A small image classifier, trained from scratch.
Data: trained on procedural textures in two colours, tilted and lit, 195000 training examples, 11.4 epochs.
Rows from block 2, named by matrix and row number. Each number is 128 + 32 x the weight over its row's rms, rounded and kept within 0 to 255. All counts start at 0. After the name is the row's rms in percent of the matrix's.
# f: token mixer depthwise 7x7 conv (model.blocks.2.mixer.f.weight, 160x1x7x7, trained with AdamW), a 7x7 kernel
f.0 096 [131 113 109 153 148 143 126 135 139 165 130 133 185 150 142 144 179 159 191 158 170 136 156 137 102 177 113 158 100 155 162 252 151 170 158 142 167 171 140 142 115 141 110 121 115 152 134 127 105]
f.1 121 [153 120 138 180 128 134 131 135 145 115 189 146 115 114 141 115  75  17 112 124 113  84 114 161 196 162  98  87 105 152 106  45 102 133 120 131 130 123 121  93 143 132 123 111 138 155  94 159 130]
f.2 078 [135  82 175 120 115 150 104 187 119 158 141 136  94 185 128 162 139 144 116 140 156 108 160 118 182 157 152 153 137 145  48 119 187 132 150 138 128 112 101 188 164 101 188 184 118 134 166 151 131]
f.3 093 [152 106 123 102 117 107 125 120 106  94 136  80 136  71 119  93 115  91 110 104 134 106  99  28 102  71 101 103  97 107  68  68  91 124  86 116  91 109 113 120 114  83 123 108  90  92 105 114 120]
f.4 088 [138 118 140 120  82 135 128 123 172 138 114 149 115 140 162 159 108  12 125  76 125 141 165 102 106 213 124 140 145 122  78  71 167 151  79 116 118 143  96  98 132 112 130 152 103 103 129 143 152]
f.5 120 [117 130  92 119 125 113 114 151  96 117 181 129 111 138 131 102 182 217 166 113 116 136 167 166  86 181 134 138 109 108 198 229 151 103 143 135 128 144 143 139  91 131 104 122 132 131 146  83 137]
f.6 109 [130 159 161 177 149 124 158 143 163 138 132 175 124 143 104 174 150 245 143 156 165 152 154 117 121 147 143 165 135 163 171 177 141 174 158 138 171 177 113 130 180 139 113 148 130 132 131 143 157]
f.7 100 [173 161 169 147 164 148 120 145 141 126 163 146 140 116 138 174  60 105 189 130 162 144 109  83  68  45 136 117 156 187 109 119  83 117 162  96 120 173 163 112 144 134 139 132 137 162 108 109 141]
f.8 079 [132 127 141 100  85  99 139 152 152 141 126 126 131  98 109  99  84  94  71 146 123 162  75  61 201 102 106 109  72  98  99  82 104  96 108 113  76 146 122  76 109  90 111 137 158  82 106 128 108]
f.9 136 [ 89  99 100  87 112  88 100 103 113 101 110  96  98 100  86  95  98  86 111 101 100 100  94  75 174 107  90  93  87  99  87  97  96 106 101 101 115  84 102 100 104 112  96  91  83 101 100  87 102]
f.10 097 [ 73  83 102  73 106 111 120 114 106 103 117 117  66  98 121 147 203 114 152 152 124 127 161 188 105 178 147 139 161  84  67  87 177  95 138 113 145 109 128 111 100 121 100 124 154  80 135 113 106]
f.11 087 [112 156 148 137 111 183 126 119 123 134 126 141 140  74 128 136 162 102 138 105 136 119 121  88 159 191  90 152 146  61 133 201  23 118 151 168 165  94 168 104 130 151 109 110 121 113 149 131 102]
f.12 087 [124 139 106  83 113 139 168 163 111  92  94 163 115 166 139 150  35 195 198 148 123 126 127  51 150 178 164 116 135 121 143 137 166 137 130 173 133 141 115  88 122 115 118 116 135  84 150 114 145]
f.13 083 [138 111 154 110 116 149 133  91 153 144  98 145 156 133 137 142  36  43 124 148 105 138 147  63 155  57 141 122 144  91 114  69  89 108 145 173  71 105 135  94 137 104 120 107 145 112 122 123 117]
f.14 108 [107  59 107  70  82  99 105  75 119 114  99 123 148  86 101 154 155 138 186 143 130 106 191 132 110 146 118 138 126 139  74 225 115 148  88 102 117 126 157 120 114 128 150  95 129 126 154 119  89]
f.15 093 [131 123 134 142 115 131 123 101 178 120 128 141 169 134 117 143 153 255 168 125 113 128 169 141 147 128 154 130 135 172 175 199 163 101 154 159 136 154  90 131 140 138 152 135 164 104 132 153 128]
f.16 114 [153 142 117 162 152 130 154 169 152 138 107 128 142 152 148 100 130  50  76 142 123 126 108  96  62  82 108 110 153 118 146 119 145 148 205 171 154 124  90 141 134 180 142 168 121 160 194 161 168]
f.17 093 [ 99 117 146 117 130  46  75 107  91 117 130 158 125  83 126  97 146 186 118  97 145 162 105 128 107 194  77 114  67 122 113 143 128 143 105  90 177  94 107 145 177 170 161 131 136 126 181 110 130]
f.18 128 [171 152 147 136 101 153 202 147 139 157 108 124 149 153 166 152 137  53 106 143 153 112 119  76  18 152 148 128 148 161 102 126 163 157 119 115 158 146 113 105 151 177 154 133 148 157 146 147 152]
f.19 108 [135 101 113 115  99 112 104 162 104 122  58 113 128 111 105 125 141  95  56 127 101 123 119 185 138  62  98  85 139 163  78 128 119 130 129 175 157 142 176  94 162 119 168 170 189 142 149 168 154]
f.20 102 [105 157 103 145 119 119 139 137 121 116 124 133 105 148 127 146 123  11 139 100 133 124 130 129 149 143 122 153 166 172  85   0 101 139 136 122 130 135  85 136 174  91 135 112 137 126 112 131 147]
f.21 103 [160 134 156 125 164 156 113 175 142  84 118 153 129 120 107 132 100 121 136  91 137 133 149  43 147  63 145 128 106 111 122  57  59 155 136 135  77 169 142 173 110 136 126 124 203 151 153 133 150]
f.22 093 [108 140 161 113 112 119 120 128 129 117 139 134 128 111 121  83 220 254 121 107 102 123 138 204 111 125 122 104 104 146 160 160 146 105  99 118 100 166  69 136 126 127  96 126 122 100 122 131 102]
f.23 073 [116 103 185 115 151 134 105 187 146 100 110 148 103 112  93 118 123 135 116 108 111 104 126 149 130 123 172  89 100 144 147   6 138 115 109 116 214 143 155 127 108 170 130 134 111 105 164  92  97]
f.24 098 [116 121 140 119 107 112  96 122 163 152  79  65 107 131 103  99 158 161 127 139 113  50  79 197 150 199  91  85 128 123 205 159 147  82 106 132 121 105 102 150 119 112  91 124 124 125 134 121 121]
f.25 098 [171 120 148 182 143 136 109 146 119 102 138 149 102 156 129 120 126 242 150 124 128  72 113 119 212 137  98 137 116  84 139 148 148 117 110  87 116 106 108  97 185  86  99  96 108 116 101 154 118]
f.26 077 [105 135 194 128 117 143 123 123 125 118  95  86 104 108 148 143 184 244  95 112 132 117 158 125 142 117 122 134 119 144 114   5 128 112 151 141 136 118 139 102 139 129 119 143 145  97 126 154  93]
f.27 080 [ 72 117 138  83 128 114 122  81 109  97 108 140 114  95 114  37 145 112 126 119 163 128  97  73 175 145 118 125  92 105  69 143 156 103 131 119 100  86 145 187 122 149 115 148 116 126 173 190 172]
f.28 078 [140 116 182  99 134  74 154  86 155  86 141  84 134 117 139 174 102 158  89 150  94  95 128 114 156  82 142  88 134 138 147  38  64 183 138 174 121 107 178 118 102 101 121 134 137 116 142 136 136]
f.29 066 [136 206 145 163 186 132 105  79 141 117 189  89 163 177 114 166 130  80 120 130  90 100 102 114 138 150 127 145 131 162 137  51 121 125 145 135 117 122 133 130 118 151  69 180  83 107  93 150 146]
f.30 086 [164 133 139 104 160 138 171 126 125 116 141 131 140 152 146 161 135 129 155 102 150 109 157 179 136 245 107 151 147 128 138 235 140  99 193 114 125 126 124 130 101  97 111  84  98 130 134 131 126]
f.31 093 [161  92 128 132 133 129 131 141 186 126 117 138 193 127 110 139 103 111 221 108  88 123  94  83  37 146 123 181 139 157 160 158  96 147  77 119 101 154 131 140 112 115 102 136 172 111 135 119  95]
f.32 081 [103 142 148 136 123  51 144 154 133 138 122 121 122 155  56 170 131 181  86 127  80 144 110  93 110 181 195 119 141  86 108 114 133 161 153 114  76 111 139 119 152 136  88 194  90 141 165 108 131]
f.33 167 [136 134 110 121 141 118 132 123 110  56  83  54  93 147 143  92 104  66  63 122 134 146 146 125 161 142 110 146 131  85  79  71  38 115 124 141 114  92  75  89 119 132 137 128 131 134 126 142 131]
f.34 082 [123 118 135 204 130 156 153 123 136 139 130 156 145 165 146 157  87 167 154 140 157 180 188 141 134 140 161 148 156 140 138 203 106 153 173 157 185 127 159 102 168 142 145 131 153 154 113 200 168]
f.35 080 [137 141 121 177 102 162 119  70 134 156 183 121 141  92 111 131 141  73 128 143 117  93 111 111 119 156 133 106 120 134 176 120 109  89 119 149  98 172 188 173  77  93 116 130 165  93 184  96 205]
f.36 125 [130 123 149 132 157 122 174 150 158 134 160 164 132 145 137 131 161 184 176 161 146 161 149 193 205 205 146 142 131 171 162 167 203 144 158 130 120 146 156 167 136 142 105 160 139 140 140 131 144]
f.37 101 [110 136  80 104 125 123 123 126 112 156 187 165 101 107 144 182  73  45 111 152 135 135  96 130 120  73  55  95 129 131 113 130 227 145 125 158 139 132  84 124 141 127 100 129 139 133 122 134 154]
f.38 112 [131 131 118 167 144 127 119 142 140  86 131 185 145 128 170 181  75  80  86 115 118 115 134 119 107 102 158 123 128 108  77  19 120 183 155 121  87 186 125 104 161 134 150 156 144 142 150 104 117]
f.39 101 [127 117 138 127 141 134 123 127 118 156 115 154 150 133 153 127 105 176 125 117 139 171 166 119  79 151 149 150 157 129 210 235 188 161 144 171 121 153 174 152 140 135 157 168 134 173 134 178 141]
f.40 124 [134 126 157 101 163 113 153 126  98 112  87 140 142 115 133 132  89  80 131 126 132 118 132 106 129 164 118 104 147 141  62   0 101  94 134 136 100  80 104 120 108 129 144 120 106 100 123  87 126]
f.41 072 [ 61  74 200 132 109 142 113 128 110  69 172 133  84 153 165 168 148  82 139 150 159 141 136 122 104 159 204  72 150 159 135  87 147 121 112 122 124 134 107 162 130  92 144 141 156 138  85 117 152]
f.42 091 [125 115 161 127  86 103 161 112 117 127 179 107 122 102 148 111 135 207 113 149 121 143  85 128 206  31  82 113 152 112 128 166 164  75 113 157 110 105 116 147 102 121 123 144 138 118  89 129  82]
f.43 100 [121 116 119 188 125 130 136 114 113 141 124 124 124 117 110 104  57 138  96  77 123  72 109  99 255  87  93 103 105 132 144  82 141 118 116 146 131 168 148 126 119  91  82 147 157 134 116 106 108]
f.44 097 [118 141 134 106 136 154 139 154 156  74 141 109 129 154 129 124 149 179 124  91 107 161 154 243 119  53 125  86 133 157 142 192 128  87 140 168 127 132 116  90 108  90 157 138 139  94 139  99 107]
f.45 092 [126 134 147 136 139 140 153 114 147 163  96  95 112 121 182 131 186  94  97 141 153 123 158 135  42 228 166 149 131 142 111 142 204 146 137 150 146 137 159 135 129 161 145 110 128 147 183 114 161]
f.46 109 [110 116 124 126 119 122 147 151 102 125 123 121 125 127 136 142 129  74  85 175 152 150 183  88 144  14 160 159 134 176  67  54 160 109 152 143 119 136 168 141  97 125 151 102 121 144 134  88 132]
f.47 084 [128 151 133 115 135 142 132 151 140 136 144 129 120 159 140  92 108 123 110 150 141 109  56  42 239  87 141 130  84  77  86 203 133 153 123 137 120 137 127 138  95 124 118  98 138 147 106 119  94]
f.48 078 [131 111  82 215 119 103 126 132 143 157 112 145 109 137 160 122 170 165 105 149 150 151  76 191 112 214  98 144 142 129  82 149 193 105 170 114 130 157 144 131 153 127  89  97  89 129 117 130 146]
f.49 085 [121  97  55 177  85 128  78 156 113 123 151  46 130 134 122 143  77 165 138 129 138 159 139 101 108  92 132 187 103  95 142 106 109 158  71  85 166 150 110 140 148 106 179 152  93 131 117 123 157]
f.50 087 [ 88 117 132 118 118 125 129 113 151 148 111 156 105 154 147 133 134 102 172 116 130 150 147 210 100  91 100 149 113 184 253 119  78 150 121 149 128 155 177 143 119 109 176 149 124 156 111 145 108]
f.51 097 [141 129 151 153 132 188 155 134 129 133 172 137 115 156 134 143  87  43 132 136 127 111  74  89 116 101 100 136 123 140  76  58  72 144 109 141 157 147 114 168 111 140 134 196 157 146 167 159 175]
f.52 094 [120 139 150 186 135 195 184 137 130 135  96 107 147 171 103  96  71 137 145 156 171  95 121 156 113 136 153 140  71 127  57 113 139 133 141 126  79  97 150  97 141 138 111  55 106  70 146 129 134]
f.53 088 [129 147 127 120  98 177 144 113 155 118 105 110 142 150 141 119  90 183 167 111 140 131 118  37  95  66  84 123 145 115  85 198 131 170 145 173 148 110  71 111 114 155  80 122 110  93 153 110 144]
f.54 111 [130 119 172 173 177 131 142 145 118 167 233 150 142 119 156 116 125 185 172 152 121 139 132 107 135  82 122 141 154 133 159 162 122 101 155 139 148 149 196 151 167 136 118 140 173 184 176 148 128]
f.55 100 [135  93 102 117 134 147 156 151 139 139 196 117 139 165 162 137 159 134 118 169 175 160 163 156  87 114 181 155 127 145 169 191 147 128 169 173 127 148 131 174 181 147 139 139 192 176 158 161 161]
f.56 091 [ 93 103 131 121 107 132 122 138  99  89 135 116 118 137 120  84 127 143 109 103  86 135  48  66 127  36 132 152  98 107 132  69  49  90  72 107 127 103 122 123  96 149 111 144 125 139  98 103 142]
f.57 092 [ 99  89  83  67 102 100  82 131 115 100  87 141 109 106 150 150 106 116  90 112 126 118 119  82 163 102 144 153 132 113 192 220 106 164 155 139 139 189 124 109 171 179 120 157 101 142 124 124 148]
f.58 086 [166 108 149 109 103 217 146 129 130 174 132  88 132 138 152 133 138 146 136 119 147 144 141 131  90 255 142 141 121 117 154 109 188 135 112 124 117 108 173 141 151 137 139  95 140 160 103 121 135]
f.59 100 [115 119 140 130 121 125 142 107 167 106 172 108 108 142 139 113 178 245 156 109 128 173 167 164  64 155 159 152 138 141 159 133 119 133 142 150 167 190 159 160 142 148 108 142 141 180 152 146 154]
f.60 110 [110  97 115 100 131 123  70 104 148 160 181 120  90 117 116 122 115  46 204 169 126 108 156 199 122 191 157 109 134 177 202 134 117 106  97  99 135 127 158 132 123 112 129 122 138 108 139 123 128]
f.61 091 [ 97  67 103 178 114 104  74 129  99 144 158 167 134  97 126 144  93 150  78 114  68 142 170  95 157  81  57 128 153 131  86 156 126 117 128  96 136 175 111 150 180  98  86 109 165 134 115 135 129]
f.62 110 [119 100 111  92 107 106 131 135 120 108  54  93 130 132 143 135 153 255 154 146 134 146 179 167  80 139 171 146 132 147 178 139 147 150 170 138 156 145 100 157 139 142 104 146 134 107 153 140 146]
f.63 091 [100 139 105 127 115 100 107 116 115 116 116 103 112  87 138 122 130 139  84 151 144 158 194 141  71  90 222 189 117 136  73 105 124 132  79  83 150 152 112 121 125  98 114 108 119  97  67 117 179]
f.64 079 [120 182 106 133 146 123 140 120 153 123 131 148 182 121 107 139  91 100 197  94  30 100  86 203 141 139 120  92 156  95 114 179 155 105  99 121 143 113 155 129  86 152 150 131 117 179 112 127 115]
f.65 120 [110  84  86  96  83 106 102 101 117  86  64  89 123 127  95 124 100 119 105 112 111  79 119 189 167 152 114  99 120 125  99  76  97 103 102 108 112  74  61  90 125 112 119  85 101 100  92 106 109]
f.66 102 [138 135  84 121  81 156 122 119 143 148 140 158 114 106 107 133 178  60  49 117 119 102 112  92 192  94 119  90 133 148  46  76  63 160  83 113 133 117 127 160 143 128 124 137 131 148 144 116 128]
f.67 105 [145 131 153 119 147 126 144 142 126 170 175 139 153 117 139 151  33  99 116 122 153 130 198  44 170  92 161 140 143 163  80  55  90 138 142 144 135 156 170 154 140 140 154 137 142 123 132 142 132]
f.68 102 [134 135 132 136 109 144 141 138 105 132 130 160 142 161 122 145 182  14 124 171 156 121 124  68 177 116 127 134 125 121 151  75  29 148  89 159 106 171 133 121 123 111  99 127 140 138 126 114  93]
f.69 095 [138 163 124 147 149 132 146 138 112 145 151 155 158 115 158  97  75  11  80 133 121 109 114 124 166  93 111 123 128 137  83  53 112 129 108 157 112  95 103 139  81 101 140 149 117  97 113 103 188]
f.70 110 [123 109 133 145 130 162 114 152 101 134 106 158 151 121 144 110  99 218 203 147 112  95 126  82 139 144 155 126 110 115  93 255 140 106 153 106 123 106 150 108 132 160 114 135 129 144 126 157 143]
f.71 095 [134 112 110 167 111 116 134 129 102 156 162 137 141  97 115 161 123  96 124 117 135 113 153   4 159  95 149 119 129  94 215 134 103 135 115 124 121 110 217  74 102 120 138 139 136 124 117 114 137]
f.72 132 [116 116 104  96 107 121 116 118 101 103 124  99 124 126 105 131 153 187 155 129  99 115 131 222 190 248 126 118 121 134 144 201 116 146 119 130 109 119  98 136 124 114 135 110 118  99  79 124 122]
f.73 112 [125 139 146 126 134 134 142 129 148 148 158 170 115 142 177 136 107 195 131 139 146 165 134  88 112  50 139 143 161 128 170 154 153 120 177 115  95 213 199 164 110 114 112 171 154 176 136 158 119]
f.74 098 [134 133 115 101 132 140 140 125 114 122 146 140 154 162 112 131 189 137 154 184 168 150 153 204  82 231 153 142 111 111 156 216 186 114 140 119 145 126 142 141 153 137 103 136  95 119 139 120 111]
f.75 108 [169 105 121 148 148 114 120 141 153 134 138 112 130 138 132 132 149  88  71  91 157 135 135 173 143  51 110 154  95 197 106   7 115 146 114 114 128 119 108 118 124 147 141 126  59 151 124 130 105]
f.76 082 [189 131 107 155 160 101 162 159 135 151 110 124  75  92 183 115 172  99 132 166 147 181 144  97  50 132 126 153 160 166  76 167  93 128 126 186 109 164 116 143 139 159 134 153 145 144 173 117 115]
f.77 105 [146 134 122 153 161 110 169 121 116 160 172 138 124 139 154 107  61  34  81 142 159 155 145  97 137  98 155 167 132 162  51  69  68 123 180 122 148 136 129 134 118 146 145 133 156 138 143 117 143]
f.78 096 [113 182 139 101 144 145  85  99 203 113  73 123 192 152 129 145 169 190 139  98 132 109 110 159  82 168 106 125 145 160  96 173 157 123 167 131 138 126 162 185 146 169 121 117 153 128 149 177 129]
f.79 094 [142  86 139 118 153 121 105  94 142 130 112  94 117 134 121 139  72  95  92 136 109 154 103  61 167  62 104 115 119 143  33  29 115 102 112 136 117 129 182 121 106 129 133 155 130 143 107 139 127]
f.80 084 [139 141  88 152 131 152 120 150 157 150 112 137  70 115 132 133 127  93 193 168 159 199 195 145  84 166 165  91 108 152 179  77 170 162 116 146 120 156 157 152  95 145 109 134 121 124  79 135 164]
f.81 099 [ 98 141 113 148 106 137  88 132 106 157 119 128 123 138 103  89 187 226 162  94 114 109 105 136 105 134 119 114 104 109 139 220 221 107 100 114 102 152 130 146 109 118  97 153 109 133 136  95 108]
f.82 085 [120  79 111 154 133  95 111 108 113 133 140  95 147 150 159 132 152  64  53 153 138 149 104 114 190 144 112 145 107 126 119  29 104 162 102  92 144  98 151 134  53 140 149 139  83 124 125 139 106]
f.83 104 [125 161 109 149 133 153 148 156 123 125 159 117 161 123  98 159 158 161 133 100 170 147 101  25 152  60  53 134 113 102 163 137  82 133  88 125 150 158 156 133 119 163 156 186 110 152 116 142 125]
f.84 079 [132 103 141 115 152 136 136 119  82  93  84  81  98 136  98 157 183 157 126 130 166 108 169 190 117 224 129 155 141 158 120 146 120  72 147 148 112 116 191 131  64 108 138 151 115 101 105 126 149]
f.85 098 [ 91  98 122 146 119 131 167  93 103 138 151 115  94 150  82 118  65 162  92 162 136  83  83 143 135 169 140 136 114 136  88 104 109 146 157  47 109 112 182 182 139 159 130 169 151 165 145 140 186]
f.86 119 [124 142 141 153 143 146 124 132 139 161 133 159 153 130 128 127  82 171  65 116 154 141 134 139  46 126 146 132 104 142 185 236 224 115 110 124 145  97  92 134 114 133 121 121 126  92 123 127 126]
f.87 091 [108 111 150 149 124 113 149 171  90 138 155  97  98 125 139  89 122 238 103 116 129 117 143  53 113 105 101 106 166 164 171  95 108 144 137 144 146 148 124 159 105 189 167 130 160 143 166 177 130]
f.88 121 [137 154 123 106 130 126 109 110 114 142 163  95 139 132 148 132 117  15 115 126 126 125 104 122 164 121  88 126 135 145 112   0 129 124 135 133 100 132 111 113 147 142 128 125 145 107 145 123 118]
f.89 112 [116 147 139 111 115 134 124 110 104 154 171 101 121 146 134 124 164  62  83 156 132 120 187  56 166  85 176 157 155 122  85  76 185 124 100 154 130  56 163 137  99 116 100 103 133 147 164 139 134]
f.90 077 [104 166 167 132 204 142 153  84 121 112 143 120  94 120 103 127 135  71  46 161 109 112 101 123  82  62  90 179 132  98 129 146 102  80 105  82 150 101 128 141 103 125 155  90 134 150 138 152 119]
f.91 093 [131 140 144 106 123 177 129 150 163 186 153 123 118 144 116 158 178  96 122 144 102 173 144 173  26 108 112 143 127 144 162 218 184 115 157 106 136 153 151 131 155 150 143 142 125 144 138 175 115]
f.92 100 [168 147 113 158 138 180 163 139 108 161 188 162 162 168 125 159 126 171 165 139 158 145 175 128  56  88 178 166 112  98 171 130 115 121 156 178 145 139 173 149 184 116 162 121 129 150 128 153 151]
f.93 087 [133 152 140 148 171 169 147 130 127 122  70 118 131 157 137 102  90  20 186 155 151 134 186 108  85 141 158 167 126 139  99 136 155 121 136 149 178 131 124 135 150 175 127 149 148 105 136 166 187]
f.94 086 [171 126 195 158 180 106 147 123 138 170 205 150 109 133  93 137 176 144 101 127  57 105 131 138 163 113  85  69 112  80  92 140 158  90 121 109 163 112 154 162 132 110  93 124 103 138 131 130  90]
f.95 112 [145 131 140 149 141 124 129 114 109  82 156 152 162 122 126  88 158  55  24 147 143 147 177 128 126 145 152 152 148 177  25  93 173 109 106 128 136 133 124 136 103 118 128 122  96 138 152 132 131]
f.96 105 [109 132 118 159 157 162 124 124 142 111 154 140 102 107 138 137  75  49  84 141 147 122 142  86  78 114 146 113 169 166  89  36  66 111 151 119 102 135 201 126 133 103 147 155 150 119 145 139 156]
f.97 126 [130 124 146 119 158 146 144 147 142 126 125 150 132 130 140 133 103 155 158 123 121 143 144  64 111  64 125 154 145 123  80  45  85 117 144 110 139 188 244 159 127 124 101 138 151 181 148 145 132]
f.98 087 [ 65  71  71  81 124  96 134  86 163  90 118 137 148 158  86 112 103 113 165 148 132  83  80 113 133 197 185 165 127 119 164 105 182 144 135 135 126 134 125 184 121 160 102 136 103 146 126 135 154]
f.99 103 [100  95 150 162 138 105 159 139 155  85 179 178 140 148  84 130 151 203 173 159 180 140 146 145 139 148 177 177 127 128 155 203 196 185 144 123 140 129 135 129 144 138 114 116  97 148 136 140 132]
f.100 084 [152 139 111 111 108 164 162 113 108 135 109 100  60  87  84 161 164 102 181  79 147 170 100  91 134  97  90 153 142 142 126 120 211  94 127 125 145 125 129 155  76 130  81 108 150 131  96 113  67]
f.101 074 [149 152 128 146 154  99 125 144  86 124 118 131 122 127 122 117 132  85 114 118 152 161 184 207 200  55 153 132 139 136  60 139  80 114 173 154 143 112 171 164 104  83 129 106  88 111 140 125 169]
f.102 114 [160 116 156 175 129 153 114 136 173 160 171 157 105 137 147 156 123 126 146 159 172 143 207 208 169 126 231 140 143 141 122 159 151 155 141 120 133 182 161 137 154 115 121 120 139 131 148 123 155]
f.103 087 [118 129 115 106 106 120 115 151 119  94  78 150 114 168 122  86 220 100 119 109 145 136 117 199 179 125 124 127 126 108 194 108 128 159 194 160 131  73  89  93  69 111 109 135  99 128 127 117 139]
f.104 100 [107  92 187  95 136 126 108 133 130 133  83  70 144  87 122 132 126  85 112  82 111 124 130 213 102 120  92  83 104 110 206 171  98 107  76 141 140  93 102 119  99 159 126 174 124 126 144 125 155]
f.105 102 [ 94  98 115 136 139 118  95 101 113 115 150 127 115 123 101 120  67  57  97 123 126 142  42 112 114  60 119  80 105 128  80  40  89 113 105 107 122 124 103  98  94 119 115  94  91 133 125 130 109]
f.106 114 [148 188 141 148 140 149 147 118 131 151 119 157 145 110 191 156 202 157 174 134 125 157 146 102  12 119 139 166 133 143 145 110 200  90 149 117 173 102 144 142 133 150 124 131 129 113 119 143 134]
f.107 111 [114 132 132 107 132 105 118 127 135 102 147 125 156 124 118 105 183 200 190 120 143 155 146 211 149 161 128 114 137 188 166 248 161 144 114 135 158 152 131 125 143 118 141 124 135 135 133  97 116]
f.108 123 [144 128 112 132 127 128 101 117 155 146 113 117 114 119 127 140 172 178 186  92 116 156 127 223 163 176 121 105  90  93 181 193 192 115 100 143 122 142 112  87 139 121  90 127  97 109 145  72 114]
f.109 095 [124 138 116 127 148 159 124 164 151 129 104 183 109 172 124 107 171  76  69 210 138 155 158 157  44 138 165 142 118 136 188 183 166 153 171 116 130 102 117 117 153 124 157 115 142 137 130 151 147]
f.110 091 [110 121 135  98  95 136 108 134  88 180 148  99 120 101  90  89 129 116 147 154 122 146 188 178  90 118 177 108 183 227 150  85 111 138 115 177 144 116 102 120 144  87 152 179 121  93 141 136 130]
f.111 106 [128 132 136 148 134 105 115 170 128 193 120 123 121 121 121 122  53  94 194 135 169 152 188  96  98  69 175 136 113 123 157 181  43 134 123 126  75 103 152 153 111 120 108 143 163 131 136 126 121]
f.112 105 [136 113 136 135 148 143 108 114 127 156 157 122 121  96 149 100 138 255 129 152 153 114 142 241 182 182 160 108 147 147 125  99 130 111 104 141 124 123 130 129 146 125 118 122 124 122 132 144 107]
f.113 105 [128 114  84 103 128 112  85 135 113 115 137 139 106 130 161  92  97  91  88  74 132  95  93  95  73 103  99 107 128  72  81  68  82 108  85 108 117  60 100  92 126 127  74 147 100 141 144  90 113]
f.114 110 [139 146 155 119 153 136 118 133 147 153 101 134 102 131 134 110  12  83 250 152 131 165 110 212 163 114 113 129 126 137 167 108 138 120 121 112 154 134 125 130 127 112 111 137 139 129 132 121 134]
f.115 081 [ 94  78 109 134 122 121 110 124 144  96 132 127 108 108 107  72  94 210 104 142 101  76 169  64 180 117 101 136  51 139 155 110 126 116 152 130 113 129 155 110 108 119 150 168 151 103 158 186  91]
f.116 097 [121 131 158 151 125 153 158 151 140 137 171 163 106 131 159 148 104 145 105 104  85 132 140 158 150  31  87  89 167 155 156  24 110  94 105 164 131 156 130 106 117 101 117 128 116 111  76 115 103]
f.117 109 [125 113 135 127 123 129 130 142  99  93 139 104 113 127 143 120 103  65  67  93 136 114 130  52  66  70  93 129 158 111  83  41  65 113 124 143 145  91  84 113 136 149 166 140 146 113 133 128 159]
f.118 097 [156 103 166 125 157 120 123 130 177 117 150 135 109 144 152 142 170 196 146 136 157 156 204 121 115 107 212 150 166 181 129 168 180 128 159 143 116 162 130 153 162 137 119 145 167 101 135 193 134]
f.119 092 [108 104 130 112 128 108  93 168 161 154 146 112 159 177  96 166 139  77 192 123 114 142 161 176  76 182 161 163 137 146 204 102 162 169 143  97 185 152 146 120 130 151 171 135 105 144 146 109 132]
f.120 096 [154 140 153 128 132 114 129 120 122  84 125 116 145  82 142 128 106 151 132  80 143 128 185 111 125 102 128  89 130 103  88 255 120 122 150 117  98 132 163 138  90 119  94 125 157 148 143 172 146]
f.121 131 [136 133 105 114 111 110 122 130 122 115 111 115  94 153 121 132  76  46  90  98 119 104 111  37  51  54 101  82 106 115  79  96  92  95 111 123 124 112 105 147 129  94 142 112 108 110 130 107 130]
f.122 097 [141 161 225 145 196 173 124 148 135 111 136 134 139 112 164 120 132 141  78 166 116  96  72 133 149 171 102  78 113 133 121  65  79 152 134 121 137 125  99 100 154 100 146 108 117 158 131 186 109]
f.123 157 [145 161 157 165 148 147 152 143 158 144 160 149 155 148 159 156 186 161 156 164 164 144 176 158 102 186 152 171 162 160 157 185 171 156 160 138 153 169 162 170 150 136 158 143 158 154 169 153 158]
f.124 069 [154  77 158 174 202 172 115  89 126 136 163 161 120 170 106 133  81 131 134 177 169 121 149 153  89 110 128 135 143 179 157 142 176 121 128 136 141 176 112 108 129 127  89 155 150 150 159 212 119]
f.125 088 [121 135 123 151 135  98  83 110 188 203 113  80  91 108 135  95 153  83 122 127  95  70  92 118 142 172 143  70  76 102 143 159 111 110 134 115 132 179 194 173 137 101 142 131  97 146 120 145 145]
f.126 117 [134 183 169 180 147 165 152 126 146 140 153 183 130 140 143 167 104 170 204 157 147 156 140 163 162 131 203 139 144 170 161 173 170 149 154 132 131 175 164 156 143 144 136 163 110 157 138 153 118]
f.127 115 [135 143 146 151 171 163 161 110 116 110 136 157 143 165 104 119 105 172 132 181 168 107 106  28 105 194 138 155  89  99 116  52 112 126 142 102  87 108 104 138 134 133  96  91  93 100 123 116 100]
f.128 094 [111 120 137 162 118 134  80 122 103 138 132 117 141 133 141  93 142 243  51 127 118 149 169 142 118 104 165  89  91 157  68 149 151 135 160 108 165 160 110 130 126 148 111 172 133 164  77 130 158]
f.129 114 [161 134 164 137 122 154 166 180 145 179 173 156 170 165 127 165 169 122 168 137 146 183 172 128  44 171 163 172 131 144 153 155 124 149 117 205 140 123 150 144 139 132 145 144 143 133 153 115 159]
f.130 098 [117 106 120 165 147 131 115 139 132 129 238 175  99  92 112 155  84  82  99  92 147 131 150  89  95 106 180 160 129 106 155  99  34 153 122 133 118 124 153 162 129 102 117 138 156 137 145 114 148]
f.131 087 [ 99 141 110  83 103 125 107 122 165 153 191 118 114 120 103 114 132  38 125  92 133 131 131 160  89  84 125 150 134 112 176 162 176  92 147 117 141 127 101 154 139 113 162 209 181 147 103 169 164]
f.132 115 [132 131 128 129 126 149 149 119 140 108  92 122 164 141  88  95 111 220 213 111 165 141 178  73  62 161 167 111 129 108 171 122 175 121 133 111 162 113 148 122 106 115 145 110 104 128 113 115 188]
f.133 099 [106 170 115 152 125 119 141 139 167 130 168 124 130 107 143 126 124 153 113  69  86 152 177 226  65 111 132  74 129 110 178 209 157 109 115 119  88 153 166 147 105 130 135 144 124 116  96 117 114]